Weights of a small image classifier: 12.1M parameters.
Rows from block 3 of a small image classifier, named by matrix and row number. Rows with one number within an expert belong to one neuron, the router's apart. Each number is 500 + 40 x the weight over its row's rms, rounded and kept within 0 to 999. All counts start at 0. Numbers have three digits each. After the name is the row's rms in percent of the matrix's.
Before each expert's rows are labels from the 100 images, of 14848, where the router gives the expert most weight on average: "strongest on" is what is common among them. Only what is clearly more common there than usual is listed. The data: gratings and oriented noise at many angles and scales. In brackets: how many of the 100.
# router: router (model.blocks.3.mlp.router.weight, 16x192), inputs 0-95
# up: expert up (model.blocks.3.mlp.up, 16x96x192), inputs 0-95
# down: expert down (model.blocks.3.mlp.down, 16x192x96, transposed), outputs 0-95

# expert 5
strongest on: stripes at 0 degrees (67); fine (52); sine grating (45)
router.5 098:466509559553471527487546509529481552549492448545486522487468429517498507493491544515539508528471470519475499472516584488516510445441498440520536518438467520455489462450472439495483544530546563456517495537468440522431489494640538528472546438488498496496484481548556515508446546472512503532
up.3 096:500444495537466519477503505477543513524474444575466456459488489524460478430433532487523555455471490496523503562473502458558517504511452507359494495559430500526472560503482526464459484491510494491557493504443513533457533493538480599480477495480469508491521488534594452526457405458561487561
down.3 095:438469504482520542582546427478542578465476500457474467512509518499473495472459506520518490524497540509483507477520575535508530476533493475480537405524594487517520506505494484552433464453459461592444510496548531445541524550483462445435466467499486437492439559418503493439548482527518496511
up.4 109:500491481514538520442516491440557491497538440570485417536577491527513484505476512492489512418461457497476517544498524469553537484482408531466462532547446530540491576454472545457507487477559512455529529539466520498468521474485502569459472478483468507516511487536576492537490452439562476554
down.4 103:499409490520521503537523404486565519424534455490522420501459512534509540465448537518503491527512543509504480498495519505495572500544519525449521487494503450466520511510489503509443462453395484592425504492506509483478553514526506442493449436527453451523486590459491500460474503509519499532
up.5 111:523567515490490475464480504567492548553541473518535495523473465507473506467538493463524536427487487513550464514414549475513429473546484469479520528483509505547491431482439488433475547519473522462484527561492493492518521469509499450551574500472489467519456468578512485567543543424542592548
down.5 105:465508425589469566552475470530570548449513504495476449482530449511497522488466460583480524530454499492482584514556495538516462508509503498456500511494498530546523562539506484530391513463500485523492486492496522498463504499488476543550515561401499408458504476474537446485498484485526511506
up.6 085:497561460492436557500507524522526505519482519494523481566439522525529531414505529519517510525469457521573489535452478485524464485469468483504468561556531589570529448401457528516467438566535473482522507511481479543528528482534456514552541520487435521473541483572556505602532508464502468500
down.6 085:491500506504502551591471469548561513433493484461511471455535529478516554507460503556437525498436479517464530489530546531456494404452493484504494525481502486556560602471523470520416525452505464497509525522516489466476560521547460529536469509459499493443497519512547478444436532480525485524
up.7 091:422475484524498469523478501577521462464469469570454477512545509469541529517511536580504504518472482521522483496540497511485497446426471547476494633442486624448543483443454504506545462510515559493499492461538480462511423565553509468484515467519569526504471535507538548476429496466430467475
down.7 093:462478504554528402428493503479536466476475537470577593464468393499565496497494528499472518476460498529497474475435422525530463506514497558465511487542475501465517510477525561525531417512521457457468501462497555495501526545541556521509500452488467576491532440549511489483495468436483460474
up.8 102:626449499439458516498553417521492501485493555514469459544462484551543500494471490467484521623512481516555487511563432490432561492483444495466510470538512473461491475555501550491561459478476477485485506569522470410494495478505551475494537506481498533464527511476476547517518512528500499451
down.8 102:537507483502427537518583466459515485458567524501474428460448515541424454525505505533484537518510508516550490487477529443431497581523474461436468601538480579516390478509531511466501464567510563502580482482506453511480474500489461523410567507495502584432495473455438532503475402562486495466
up.9 121:512575510497477482491518521523488530562484456571509505505489492503468453506522519463540514430487491511518485521440517466511475512518454503488526523472525523530490459435401491428469515520527512458491549547472509479503564441548487483538495490461452508521499446575533515556546542475581556539
down.9 105:509449491577499552576465491568594581426539467484484411507524482530545529526510471515465507517502507498465574502549512544504464486504467483428479497496476556558488555535538499527429501492475456527510538496472530459483530508471495485515469527461530396495484444447549434457458498476543507530
up.10 096:488583520533516524476515554535478561526515474524459499490512439487488481533526508467532551462477527520510458570452553466465482476546519539473541458493519489513483460488442538433511554457498500449498557535448482471485547437542456443534457481482408493519481464593545491531537564549567535540
down.10 094:471436467526495503585512455535527558396535467511448440551568501509536553547501458535484486493463493466480550441498488505519495487530463490482521474492474592544463526471512434533413496452470501519472479510464535463505557483499516456539476551435557383494473476424506455490466542550533515551
up.11 096:505569522560493467470507539463469493493560446504422455454492484502416469502473519485488508413520531487527496533435527499486518462538498532493452518549529523514482498479518545402516519520484462512560506518462537518521504480513519563519472443558438515485495443507541461564434494474593558537
down.11 090:420469487498543534518511437581554550357514451475431387494536486450476491486517504460521458476448539504474501508551528505481521492609503484464532486524523506538468492551538494507427552458535530571462529489505506428493506461518538531497451486459510455504460528447520422438516512494530533509
up.12 104:479453489505490504576440428502489514532438449546554461435451502479473507418452497513501539472495498485519500497538507493485564470587502468393495469621421520521501539550548523469396488444483496541567486488526541566459480550543451535502512493457477497486511534466500480442504411450508485519
down.12 100:462515539448510552505532462520457602500534482469513519457453508450357494419441512518516484490500532469450518520498494487492463472535518435524517463519548514509500523499483472499417492474459477565478499495550505491567473548507473522404522400508492460435486512500495532460560464471474511451
up.13 112:507486535520492505507511483437465510499476499519430499445449535475444467418429468484439558505538519476537489514486559472489572458529561482410471500589472493567455486553610541425495544508480505536616494500451487561512466490510512590509520483543453490465526479464507464451442450504532455504
down.13 106:465558510516464525529462394479517595458538486472512488486456510536449531480520541492525503438472514519532476485479580467494460473550492500498589564513520506513503488515461487447411436468504538617548471488526477498490502528479531497453505434483514450506466582504429431471518443492473493488
up.14 091:488459561563490526541460498522539539526465489542544507455462447477477450409459492547491556468487545462492524543454528438455490476593564474376537456535416508533439453563487506397405542489471509525572488527480508526474501514530460580496562483478488499481517512559540437441521495476489493502
down.14 090:500566528474445549519545432505477609471522516482487516503450459489421551492494500535516473527518563503498507463509489487557497496515491469585578456515547464490470515510489456489419506498483463566487465515559515508521473524530465494456514497425507436442443528521480484467547487518497513500
up.15 099:436529544540487532499434536498511542487480518476530511441446429486444460444469507528509510469500550499453516521448571482447467449596607475419535399508480419520453453573540524440427554486491531554523464493488499533482471506526467531518542461464443487508490510543483436451531558522471482477
down.15 101:493542448485442592510561500527488574496480467504543541498516538464446523484487470529531494513488532499480502466495471488598509496488526451595510432523550502485464523499486446505425506515525437546477506520480542550491496522523478486514531559408541431431459513521500506459554524528456533513
up.16 128:518488513539529540469535506500538507533575494537447450551571453535550523540502488539494504478500494457479502551463556461541578466453464520519490511471469492499491503470444552545561500480527540470483478548439521471425542425523459497537471475488446510570501500539573471578500517501547456565
down.16 115:516410441503538522539495459489542517432489472503513441525516525560595550453484506512472515517468532521537494501544557495447559559505484498432551519520472525471548472490467548532480421424444487562491506498523456455489511462480485434481462489532452488494527621482504473486502496516467503563
up.17 110:428443508570499485492520523470516522499475418524428517455527484523436450445416534491491500460546474471451499473476495479534552489490518481450443433552479513529483592496552513533494531496515468504538500486466514553483521494558503552527452487503449478534502477476577481487454433478539432528
down.17 102:433515462386490545481508478520541571447527434501525514467475544512510508409474524471537510472514515518498507551514549486547511500510516431490534415470555438538492472461482471521465511490481465579430544519529518506517512518474473440461453433505527434532437562468484484467598451514504503530
up.18 107:486474469478515534444484516518489499465555541431517526505497534534512601507562514519483485490473501556527501444561509532580453508454469420551488549455561516476485495484496400551551533577522489519426528496483478515513467517509488496527517508479530451444461480502450485566478498474474550554
down.18 109:508539479586425493481457517539543495524427494507473506491499474487542523500438470499474560536459427538494568542612504531511466470457509485478452552463491540563583553480503483521506476499495485450529489491500474528466551512574542563499439563472530506466513465574576511517460509430534477473

# expert 4
strongest on: medium (55); sine grating (45); stripes at 0 degrees (37)
router.4 083:493536414497551567527437512452526430469503529537545533553524504379553545452463419505512515510467584474480498560528477499467516530578493533489499448547465505566577534443536522525457452442510426566459492481531572460546515521479415450485492524457515524535529559474496524481506489547510492499
up.13 105:512475465552517521406510479539537484484532525512440518562449431452448538442425532502549534509529583513504526557445509464537478470496507526445533451499512530587550508500446521522522525496484498555464476423500434474517536480544455540497504509462460527530520533518541489532471513495483472522
down.13 101:426481426542456524477497545505461408542454505477488353443541496471513464509558437465482556462485515462485523515554495524541518510518533434480440509535523583515519558542491501491548443507518467501496497407494527546450483542445507534411520570495518495540571479465522512525502519434512583496
up.14 115:508476469527560492408484526541547504466542559512484510551444468444527520418449470507516496492512536506485515566466485469520514385519544538479508483508425491594556438532496529492514479469514517542489455476513519459578511452471472516567489524512445491533530521541503439527472497539501444503
down.14 111:477495501553523447468503587463480443479546498521496368462521491496543464528524438445451580456474509474512526493516524456501528525524504454481423507559495605511547572510540528471551463511524514455558495484472487558415491521466486523469479573522446497504589430471522506577509488448544524513
up.15 101:569496528501518396423530490549523557552572489540491465551536429483518483496548452468520511519480552526565461538472474529536470486551492523500480483514501548547532448520463519502519473514510506497491467493525512422520508465487477478569530518467454482457506474547481493547503455416524517533
down.15 108:515542517533469457513517525440387453503566495452492477516538550485454532493543477437480462491518563502553456429482539529535468482516471456491443558476544527456510542477496477477554547505459500520562473522463469557465525480451512516451445508553483509468493458451501493560496516530515566540
up.16 115:486502479536491522548476539487482529545422462540568478520606445495542493532587457563559469449413498469412508478487488531585457519518450468563544561425443458450545566453441439481452508462497579436475493514519551494440516519521511483515530483474542513527487515586476503483455502420507580504
down.16 119:459512563521532502491512490488502544495508522507448505455422464480452503434425564560514464449481531499456454472397502461534540513461547510519549462480517402466435486466469485502403572481468550519536554515482459593524502498550505529534448457533462471444462581541498458472393507571508485486
up.17 086:438454494507476462504434487546542454525500519450549522499515495463547539429526447512541565529521529568549502543511496572478403459537473498468485523460525518472515496511527433470481524481432476539497505453605498406532475578465513478477564490472484520498515523458478448466478554445504496460
down.17 089:478551494499435512492543504476437457546494494508421424502510513556487503489472498465498562522452503492520456483497524449522546520494513464446495445458473497484441469517487536547529515479475450453517575516476454501461501488470481448524543503494510382529460505463502480424493533485519525576
up.18 097:481421495556419490503517541540470494537503455487479507526480471463461481465487453456513524539537537484531471537529455516610447455472503408468446428510527573520519519472492476531490493531521458500509485455501441492444530465600488550524518487493428522475543463528608504564483525427543528575
down.18 088:506435494452417516545497547556500480463494458501503457503516558538539523445510534493472521508551557497522492442488456533508555519482545435507439598492495518472478470473454533569500497514487478546532472472503516548543476502425515541517539512504494592476514529479461481527437412500462545445
up.19 115:484592535450502532475497452497449559552492539492465537514466550503441536535480568480531485579493508536490493463526499465474454550468494526462526463554582541520488453479541476471525522512550517524430551515477409493525443470462488500452498470465530455515440467425470604495518489530482491494
down.19 118:554431396539434535496514553483594464438414500560484540468420436537567483465415465534457463545586526541510568490513429502444509489538470514447501576474450536475521541516476465528486507465529531523507500421535526515437532481462486480543504537522512533463533522483506553540544519471473490484
up.20 097:486516497491487562556467451459502544625428472513565441495513472445521554541543465560507557445466560492495479474512539498598546487502457434511543462501502398450503587518507504484434579466553463512460487516497556486451547534588459461560459497420539453502452489558516511458549478475512509567
down.20 105:448561568547464502533498511455402554518472516576495464419503529472474463455452504517513442461475425463432463451454530479524532514543541468536546542419459468500439485445505523447433565437490571493531454497541481578469462575503509519530540476527458512562481532508529500432416545569448490445
up.21 117:488501490436501494355515477489478492427480524529515545528502471549509514540510548426476490539495449597529512506522462466416464539491479517430546544555509623456482445461506525433536515532562495513509548481449423536538440512432501491419559481468513488497564476480464507500562500515487503431
down.21 119:491505432529420504459401510487567457447447457456468514521465460525555553469454459512516438561509487545571491504513481555459483412550513483457476556478507461496563445535507536513444520424499490588520465481521523470512500498506464433558511453512553537495495568556510445513514539452472525445
up.22 085:583500537446463471514486536521491502523466470486499574468460528485466480496535496418548483531551467502497440422525487539431490493495512497579458466468490465437475454474561425474487477496489492412538461529496542510493455486490546479510466481541581429446437479442468518493476539479491552506
down.22 084:544461511477471496603490498427580476455471511471529596542519489549509504542545490580487566549465461542456489412521512476471523485456496596531518510488474520453473565509466535543475473518516517509507538501504556474534519509534494468457460540572520487442492419525576526506493411496485439481
up.23 084:507521542482485488527404610464391466497474492468531560525500541509456461545486471460479403501488468444457483473553475540452503535484516510554500499483516448445503500480573532487521478480481451478489462537475563565510454499514538515571478509578599486479477502506506532503479511457497548449
down.23 085:607508574469474474626525493451548519502493495518477556498518518547461456549534561521495519516502460493519474454452485442430485539411465578465610518487476487418407507468429525552494484481475532530541593569456396516527525512522484510545532488491495444516473506494532463475483532542495496491
up.24 097:465450458451507554490486485465624532488478511498502505518493531486548569464558467508505561471580543584576486574498515502524485439510462449460526476498511480505528495522508457511496579521465402579449542446524521476549504479470446453522529476459495482470500534533456426523510486487487487481
down.24 100:453502562563443422491463525478392477574440472510480393426565496453490480519485484460507504456460435478490478427514475515586514490543556397491472524498475508486500529522474532487510532484528487452543439514481521517480529533469543510476517479485537460513520526512500524499445508514484512515
up.25 114:478523481574483546522492586503564538477498461523560542482478604526521421470410457404479440513529471482409526495481515503477530468525589419547469462524494472463467512437535454533493507492493480495529528520468563511521513488459478546483418507506434475587526450508527474486446516560549524545
down.25 119:533479473490509539427526519422533522488461502450494516496480474534566522452467561516487508531465412520468521498512476431510528493401466543513528520549494404523497496550522561542554489496502560505531482478466484559494445535513485548494525486527528482421494501510471534455475434542465394409
up.26 097:452488481536505484539486541578511477512506507455580514523525451492568484477564450534515496467450523526525509506473493540516418483503459476561520559416460476480542513454485434473452509529487523437528523511534525439472493576505528481516552461488539508475473466509468498472459496450489570484
down.26 098:487518547498508465509559517449429501528513485499400493460488497466468542501459499511491495495453515462515467477454494469533544535454513501543535459437545444459437506443525497551481540518485427488548516544498452503496542479512483512550445502529445495455433523482479507454432514566564444592
up.27 104:489513512517567551460488483485547464462545595510481454545475572504489497479425541530448482548487447493468503484445523430435574445469550511551470548507456484513481449458508543517536488482485548498512489524453496526565505483466500557521484511562439542541567532501552457509413574562523460470
down.27 103:472488482581570573470522574474573484447495558473462517504442480473476468526525452511482616510493506478461552569547491433497509569426542534477493491536546547496505596501555510491494489555559525440530496452455443521507522504520454561536494598477394468530541455480504521534506505463520446513
up.28 102:484488439521525551471494478566533530536458561505501523521468580484487541423461536485560563488521552559569477527518481505533440535482492451452563455511520539471531526503463460497467545527460470525404565496495461485512502520482472518462456508454428517510514496488511530506508492490478514547
down.28 098:437505437525415495448476523524472494582426434502433454456465516511505438483497503525473490517483520488512477515522466494550530555488537408462485534481499538509485527468504494549459530506582490490479477476490520531421467489444501513512542502487528459498514559541455523476423424493475514471

# expert 2
strongest on: sawtooth grating (71); stripes at 0 degrees (50); stripes at 15 degrees (38)
router.2 100:484431498538519518435492444504447519427508549512464545488543551526560529487478528526516487513435473535442555481585510477534555509434539506468499539486434542545581541468522421510508478537553533538486478478513517525526432541456507554467457501513548460523460529439530428468485452496487449501
up.3 106:456428511461544462500518452533521553483489527493540551436504515455536487499561520451536519525459535562433526470510467538506502523500473525482543441516476544491575590514512458510423495579538506508444473457541500488465438558514497518486482502416474471467483447510512467435531453448500455529
down.3 099:463479501550473525487478544481513435558463523520463562512458598462439474478429504511506473424512474518471531542510507472438536518473499591477422539471515515500494549462494439489539471439510616526520434491506498514492466513470533528464473549604574473537498473487491521513492502519534408465
up.4 097:582480570484455436483528484590450551486532504554541473455555520457522451494476477410528465525486543524448496505541440539448457567522530503484571434509500541473543547517466517484436540544500440495452486508531514443449491506513468511473523477381478473506476426561549468474561452517509482498
down.4 098:528503529449488515437542532483507491477382523521443516496462560451463498473463543473470520465516462547422570558473500459454507536495511556470493518523452496518503509464488505504547447480507599501550492504471494513534515541473523623419438501533574465441517444470487497502535516550512421459
up.5 105:509527488455525553407470490494494427452517530490431509525468494541503558501466489535486516481510491487557506575470540426458521466518479551458500570519460432471470441472458564471599424420500524558545492570462448514511528515473450513506485474540486543512511609500509481532505544526488511471
down.5 111:482427468509486450482505480530547499497515473476463422525511411532469489561524497524518506515477514469497557542533482449515466483469476493503495544507557490530532523538422465529469507497532543517511452482520394469427512483491540537502561509409478577526510535525490556529482459503476468517
up.6 111:472493502461566535571508431506513514499531522518614500515445526539556417556520512498487468477411463500431488483541537496495497519495541476530559562571484518527535539411498462478467437530529555428494495469531487520446444480463554507454550464458469553508524534544479502495489493503511487458
down.6 108:477526518473488483489466506504443467497561492457532590439465538470421457461507519463476469472525464499495421473532497506475526467529516525537472504500504513526562562475474478488530541487541591430518451473576473517503448476497636514499507544565435525482548479498536509563498495497526507432
up.7 098:488538514546496427463480526530422499483534503437467481528575460534490483502473505545498449537450408486478470497476466541531466453545563492526480530416486489557475456555549537520531418430511551532527457503585534469530464537471558449546544547519493503522543518455457532547492540491404532460
down.7 096:502416476522580509497546505572496531451568611526469484530521472475470480593436485551507512537434536518514530502495461467467504570459553510490521405481557521488505495402524532506469558513524435531411482490463499463521513457474483505559485559434491481539495528509447494562504492528496434517
up.8 076:478465501523433521605484476487502480469551439486499493466524576513495503525548453508454504487537438396491486488539514563495479389502522470486458505432553415483443517512481452484497533536442485562536505478511472515531481473490487465474498485481472567537600532481438472549447572528431502463
down.8 080:433506490473397518453478499457502488494528472512459522432423479509441418504524567476556523492562551513442562508484521458530474433518465443516478498547576505474519512552529515519567557482582449579467517467503468519450572459516503506473488493414480528515507494509502539542540448451484537508
up.9 094:491538472514447395482449529537509502512503493480467488547510502512489475508458489521526410544450419503483479471467461544548439474466522522557478559448525578512495455472523590588580484438499538516470514505540504540501525498450514474591554534486513492504547464492522543539517483517466497460
down.9 095:500458493534575477486536474494413555487543619535527509546500449531535524567520482539506524525436541512510492456505479512491544504539498495486563415480502538497485501427591536482538551516449404542401594484514572521580525486504500462522530523494511443533491519450452472517547481511459533530
up.10 084:531473511475466461603519495493576503484469506510519482453580548449472534533521488465513527528548576549477529451500488594461472490477430508448483415499506511507513480535528463560499560546456529488473467451499512490500510496528486488460474454463524511464463457503550484451522498504513491558
down.10 080:530564520502466473429517507514495509523378513516473520525433472472511546474434477544491506506544489508476523450523508463472479464500451531515515566430588491517499509520481468514549536461519491488521484508460559454480479500521605498433506527492619464417483483506500580519506506566484484464
up.11 100:492464490491540495519465492533501479508561517491511536553486444428504511527505488521525445417525510503442485538453436567509514453530493475536475538489453477515513490506520472482476471510475520515501442464566571514582463530458571523508566531553511525511533545503496442547494504482454530426
down.11 096:481418489503541510538548444510533479374536507484511518432528480489421415525547489501474518516493523478501524499474523534506592419520566497503432450497526505569526565527527529477492518489514463529512489492601478478515560529538544514495477502445493503497578537469491491509523502489528503487
up.12 095:498456529533495446453570558453520513513505444466491524550492345452493516488540500534493474538520473512455460479453425501550411486477467561512505448487506511516468525559461499546537514516495487456463470495418541469408504484588509542527538475499495510462495466558576587528496525498485524562
down.12 087:434480552531456595540496544477503538463473513465511540397496505571514501473541577511522499467517452489476474485527515475450497481518540545420506508586503533486427503586504510481449475582467544515498524456518493540464460519543457467456501446449493556429472509581496548478538446570437434493
up.13 108:537527581491463489497510484511421531472529504484462471493561551466476531569501504462505545540508583534496487466487518573495424579492514503500488445485537550489465491464503580581461532551409446550446512509473425487489493499519470522473504439441524480478454496473514494497543450532488508545
down.13 103:510536458464523447462493508482487493552415507556483448548556488446419579542511502525539475505488489486475551419473505508546492525484428478465516519504486513490540493407455444459553488525500557497503488517445505578511511563477476512499434543542591446518422549487486488531499498515501509504
up.14 095:469491607467514424504540541522537498490583549486555472504594521476506421525460496457490429501501507509412516467467518542458437535500538533511461480515527522531531523489505519549494479550425519463471502525539454521525474530474548534460527486490494535519494436436558463488510478473566485480
down.14 093:499544510519528529498475533452471544492498488462514531508547602528506508458535496538511492544492405488467483491480567449522528473503552530471477493522515433567418433433495562437564446515572563563525549561516505493550493520461516490479474516555515456514424516467493475467520441592442479482
up.15 133:529502489547514523474510468554482476530518548459498446522506467454511460434473493538473556498437498461447451507528511507544513508501580515550536466482503507540552500527430501475459410536514549494481459449489422496433536448555515548489501477462438578544521548518500519526436497521486509545
down.15 136:465434490482511526451567561560484510480546479517459513467510451476457408439418501496503489433501561540410454536475481509546494527519533555490517479489522493487539495486472488461507536538505492439443543465551537510471488500554545513541463567502502578470517496564538553566511552502511550475
up.16 103:497535419516444537474469473473479514523464508510427460492527568623464526451516515528573511529525502473542524505457543475536491565546476428463479541493496508546442497470457448476589482465542544573461550548501445550471525481410484512545451536474524491546494525471402502526552497559478515528
down.16 107:518533485493509470458477443538570516522493489501554484594505521513502514595484502503495400511525523482484463446524506527523504556456508443577505508504559470410557488500478464595513481504524479501452475512514481542451481466465550473527529460538500468500469525529507551578537500473526531522
up.17 105:503455528433524527548557471522546567449492548498509547428468528466512507507562506477521525526491554552459524506546468519539504479477467528468512411515475479527525538517544451518449534615493492484489462470544511477553439525534464506497504516462486479432474440516499457452520467471486445506
down.17 102:482483471537401500502462532491548456505452530471480529479456538430443519461484468497515481481560461496468552598544549488508517476495514516499401527495511519499512545503489396532546513442546543527556427486484515502516469486500577567426534493585539473516509425494471505596483490483495491493
up.18 100:551498549408464476601534508519511526520527525526535537488539546405471440555507457461482523476496510477493497511554453520456493548498547553482480393521528479567471493539532528532448491544448452444496483493520544456524481481494469484456471502512471486467493470532537461466533472517523453506
down.18 097:552491574500483491491523542486470489484388501556483554422496521486494487446466559512524557520501399511461545408530498488535521506541478519508485480487512454503458481475499477493508499477492564429608462517536494472489515544470612535460469534502574448401464455475477571525491459489476508479

# expert 6
strongest on: very fine (92); square grating (56); stripes at 60 degrees (36)
router.6 120:436544521513578491517428494462510477501489463500538492486459476439466563498491559469547454448457468531453499486488518478432574487461452562520544533549478483455519492436471514467466443433538536528539440547467504519505509534505528536430481441537546494551532575549488473452395497523533492482
up.3 091:519514481492492535513594542438565431473442581482470533514452483448541461460513446526454606509494532521534494504565465475531513526487485540483478441536540486528486592569569537474511495545562461471470503374479499456475505462523477434534498538499460484424487496514524600472527514518494460536
down.3 096:468434474462492545531551460533585536496514498532539517557485433526546512518500526520507470524442523505459556489446474468567458569461531508440603448470520470573493465465471466559470493577462465524441540476525479515547485569437453503471593435437480500480488512533481475489535506512454518487
up.4 101:476566536439485467562548487484547520515480530469522497446546614499535463497485483537500523493488402420412504491431475498522482465474509527528504478529479505518494442492522551548483512544354466473483520488528490482571460529489458452517437540503491524554475477468479486454509470529434451465
down.4 096:470605446520414525496524538497429507579475524505507496484502572480430435448460470457481493472546577492484497527446443528538502531502511476507485469508508526534467435446528459479486470531572474472447433476492542566476522464515439490472396566550444487513482481535515559493510538544508498480
up.5 102:512463509407486475557510490431464416461478502478455473469507522446468489513582472486401565481552511509542511452550485560487554446494470495481465503531509497486494550609622531459485571499457470480531483388492524511524515489565487460475540467581518539439494502399514497468492538467495470476
down.5 104:469498593474559490540564511507511560463554434510546498464475440502589456504504514433506442486462528552447447474524500531545457553452523519548557485499588467464558500479456499521422518544466440532470563479530483483463532513506524485512526429402494520485463511612480523517475520448505509499
up.6 136:513488538481491479560503452409458447419455501501444534476487535538466493601532498571445505472515447527471509447527494533474559454459481547496483524555509491501433535510522562458511536514508484522553457459478491513553460528575542536462475461557550485448477483498478486475457503496445497450
down.6 125:505615447469491441466499492522440495550459426489490475560478544485563432495470474453536466497507462515517406499486518549554460489506490437550483496495546490434561426505513485549568503516458479449490510506544474485442515468536579417592454480562543461498434450519527557574501543453528522529
up.7 083:466465497555494481533458544519501442516489467467528453522504458435468542536504509502515422488471523456445527420503436511479484514452450529540501481454503527511508587476439404569475437448503469496471436507456498507403539493559505488530458509496483539604505510516518536508441555542530555525
down.7 085:492541500485522454499488516483493480453582482521486557509461552524544566426524507489495449469526481527572460409512551519501499479485503485494533485471519513477523487529447475477546547519458482568551539499538564518494491553552522504584405509571546475440458501504561460560438542542517450523
up.8 089:518539529479472564532503448572523518547505511551490470450467553515527477429447519447497554547508504483533474572536545448441579510497514431480511497566487459482515411458501539440456499514466482508535530574470446481525487487469461551504522466492520495531488503513470437478457448447602483486
down.8 089:533485498507452568533509530461474491618429498570480453522556492541472465564487460559493493496548422409486537440499436499477452504600458437521473551522455525548428553553542468533512534500475547449587525567490502512419500479550556512493545480495507464504573434490473557495560510527507492470
up.9 088:423490489546556558486447588488535457503508472480531462473521462499460537505471498548483446484497574507428547530504502502470473553513496521480512493514476475512504482480471380499490540516526509612481496496423519508447484488441427507546460501414494515588483545477455476476482492572496528504
down.9 088:503548493519558443506476508458486464520508478499480552544472493456528553443483466500496486448511458512576458446491528528492509488575500486500467510490501492443546526543522500433571552471453486529555561469510589502518549499527581459513447562528478522503504473461545481567476597494572522503
up.10 108:456510523528479495459502524475495562524495504539477506567473443433462497520517495537532487513486517522450467425498504416603426545486562474511522489413504498512401569478516468561500542492570541486443551456508544554437476503502483474551520564486462418507503465520557552490557549589478447520
down.10 127:460494515465556497538520469548518545482515520526540494478511429525522530464546513570548514478476508547531532526507480514472472518498495547458593504501479477535502481510480507484424484545446485555436563453599502391556477553538434442475489479459497498496460549519474500386533471500439425445
up.11 091:466455498497512585496487566530530501507469474474491539499511455504424511497472503498515420484565603542445547522524513530484515536481533513485506486482492472572496536504464399527518505520618499612494505475452539468448472484475460570519474511431520500525467524488438470479498535536464538471
down.11 087:472504512515537442474495488473441470501528490475481513501460465525532477468469485531511482503526447495559510496484508530468517502569469419443488523459512493453521516534507481429559540468478515513568571507530524454485542505548571427551489547583525474528510501459517514590481518531527502445
up.12 095:533485533482506488515509457464497450417469523482474544440461505532501530527437536532424466535517501484482532410493496507431536450466501516467511537559507472494468441533490496455503531548456462507549449493449427484600459546529546555480501452449520485463502476462453460488441494544494480461
down.12 090:547584442487481491440501510511467478597520441496494467565497552488524511489479473429479453480534498483473475512497482539596473486621495469532476521502490502422599481562451468525530549457478519450527470524472492527475571489505572464577452496545529472548495490546525536597533576440519603514
up.13 106:432498461549506559562511566483542479540486483492501475498519495447461530518582488522513524503446499510468544500551479460528468557402448514550480509428510544487491545405513419541477482482532530484485531510474534504421531518499443439509435486499482507557504517524562530500480624572547524528
down.13 103:465492573539575452535545522520550571489490479525498584470529468471530539413515507498505467483447467502497463440509560515537487504464475543461501452522505447435465497479485545486524532545401470557492618529526536436510505544548431489530435522469442528427466537507522505475479504540481427488
up.14 105:459543441506536457535534515432585445504534466482533484495535526409532525483583449466484530439496521486506551471496529562503447468586430505504486508520519487591494572561526439481478530488443521442524532456516568414524537510456511479412483514527491504500530426482466507478531539477520561530
down.14 098:514514524448459561539500539549604495458608504509515543458451529504550571583515502436507471479531580481517530522439584539538523502480553501502481456499517491411528470538471501559466505563435498533530500523514450575517514526488410493534506533527468488507406509523534493471539478492527496536
up.15 106:443496499554538556525461591470533482549484465481512464520498478452445529518570480532544506495450527516436534480520472460514469587418461508509515478445498500496497559463500427537489509458557520530469516512449549556393513491499405473548418510484479513558506536544535508486518596606514479506
down.15 105:450494526536544430546468491482532530485520476529505542492481504454557552415496487507495483453490515505552436451499528523516507499509516493468532485500536533473517511505487525423536579513404425553516620455516549468514513538532469426510445524505497539476485523520540454470470535530507457527
up.16 127:463504470499543502445516461594527545480561473495602492467463452510587502492540500438522509464435484542524454501555462521511541485568448449559528527519485510408530460459487504446416418486515491436482452560534478463464494489510541428511529512542498499489503548519494499543517498407510577515
down.16 121:530482509520429581560475575508526554515484543473487536407511566510450509477557465538517551564521490406461501471560466515508540506523531485536493467494480487493433527529490478505508486519564547458562426503484439508477488529462501560487501544516429534423545508520496541485494496581453505460
up.17 083:549478459404515488462467435525475465426504547493502566504450516505536541526487534479449430504520463536530477444517504519433566406458440476479503554561510516412542465502481472495516503528519457527516423498448445555503453498490570457534514496538547477455447561478499455547468460451470523465
down.17 082:550494428505493544519488528563502475542479483474505493496518587478513476512509435425504484461550496468514474561521499508531535516530437475548473498451492542407530463576477485533543539489548544449492401499474524498484520492457580468554466552568554513501520482517507524580497518491478583530
up.18 104:441502499524520494532509573485504455503499534466536437443541464434520443474545454534439543480449513448443565444435497504487390503504516540520496521460514492487479556507549491486488501489531506450475571469536513469473583505497500487490502558449433594557526450478502521465524633509553546494
down.18 095:410527479477567499532516490466518497445507517450458515406551527519536525445543497504508491470499555497544507493474527565532516541517502515487506456512554463507522503519422531462514516565434434539510536484577450503512489532491433521488452493472470540442445536537499479446509475522491453514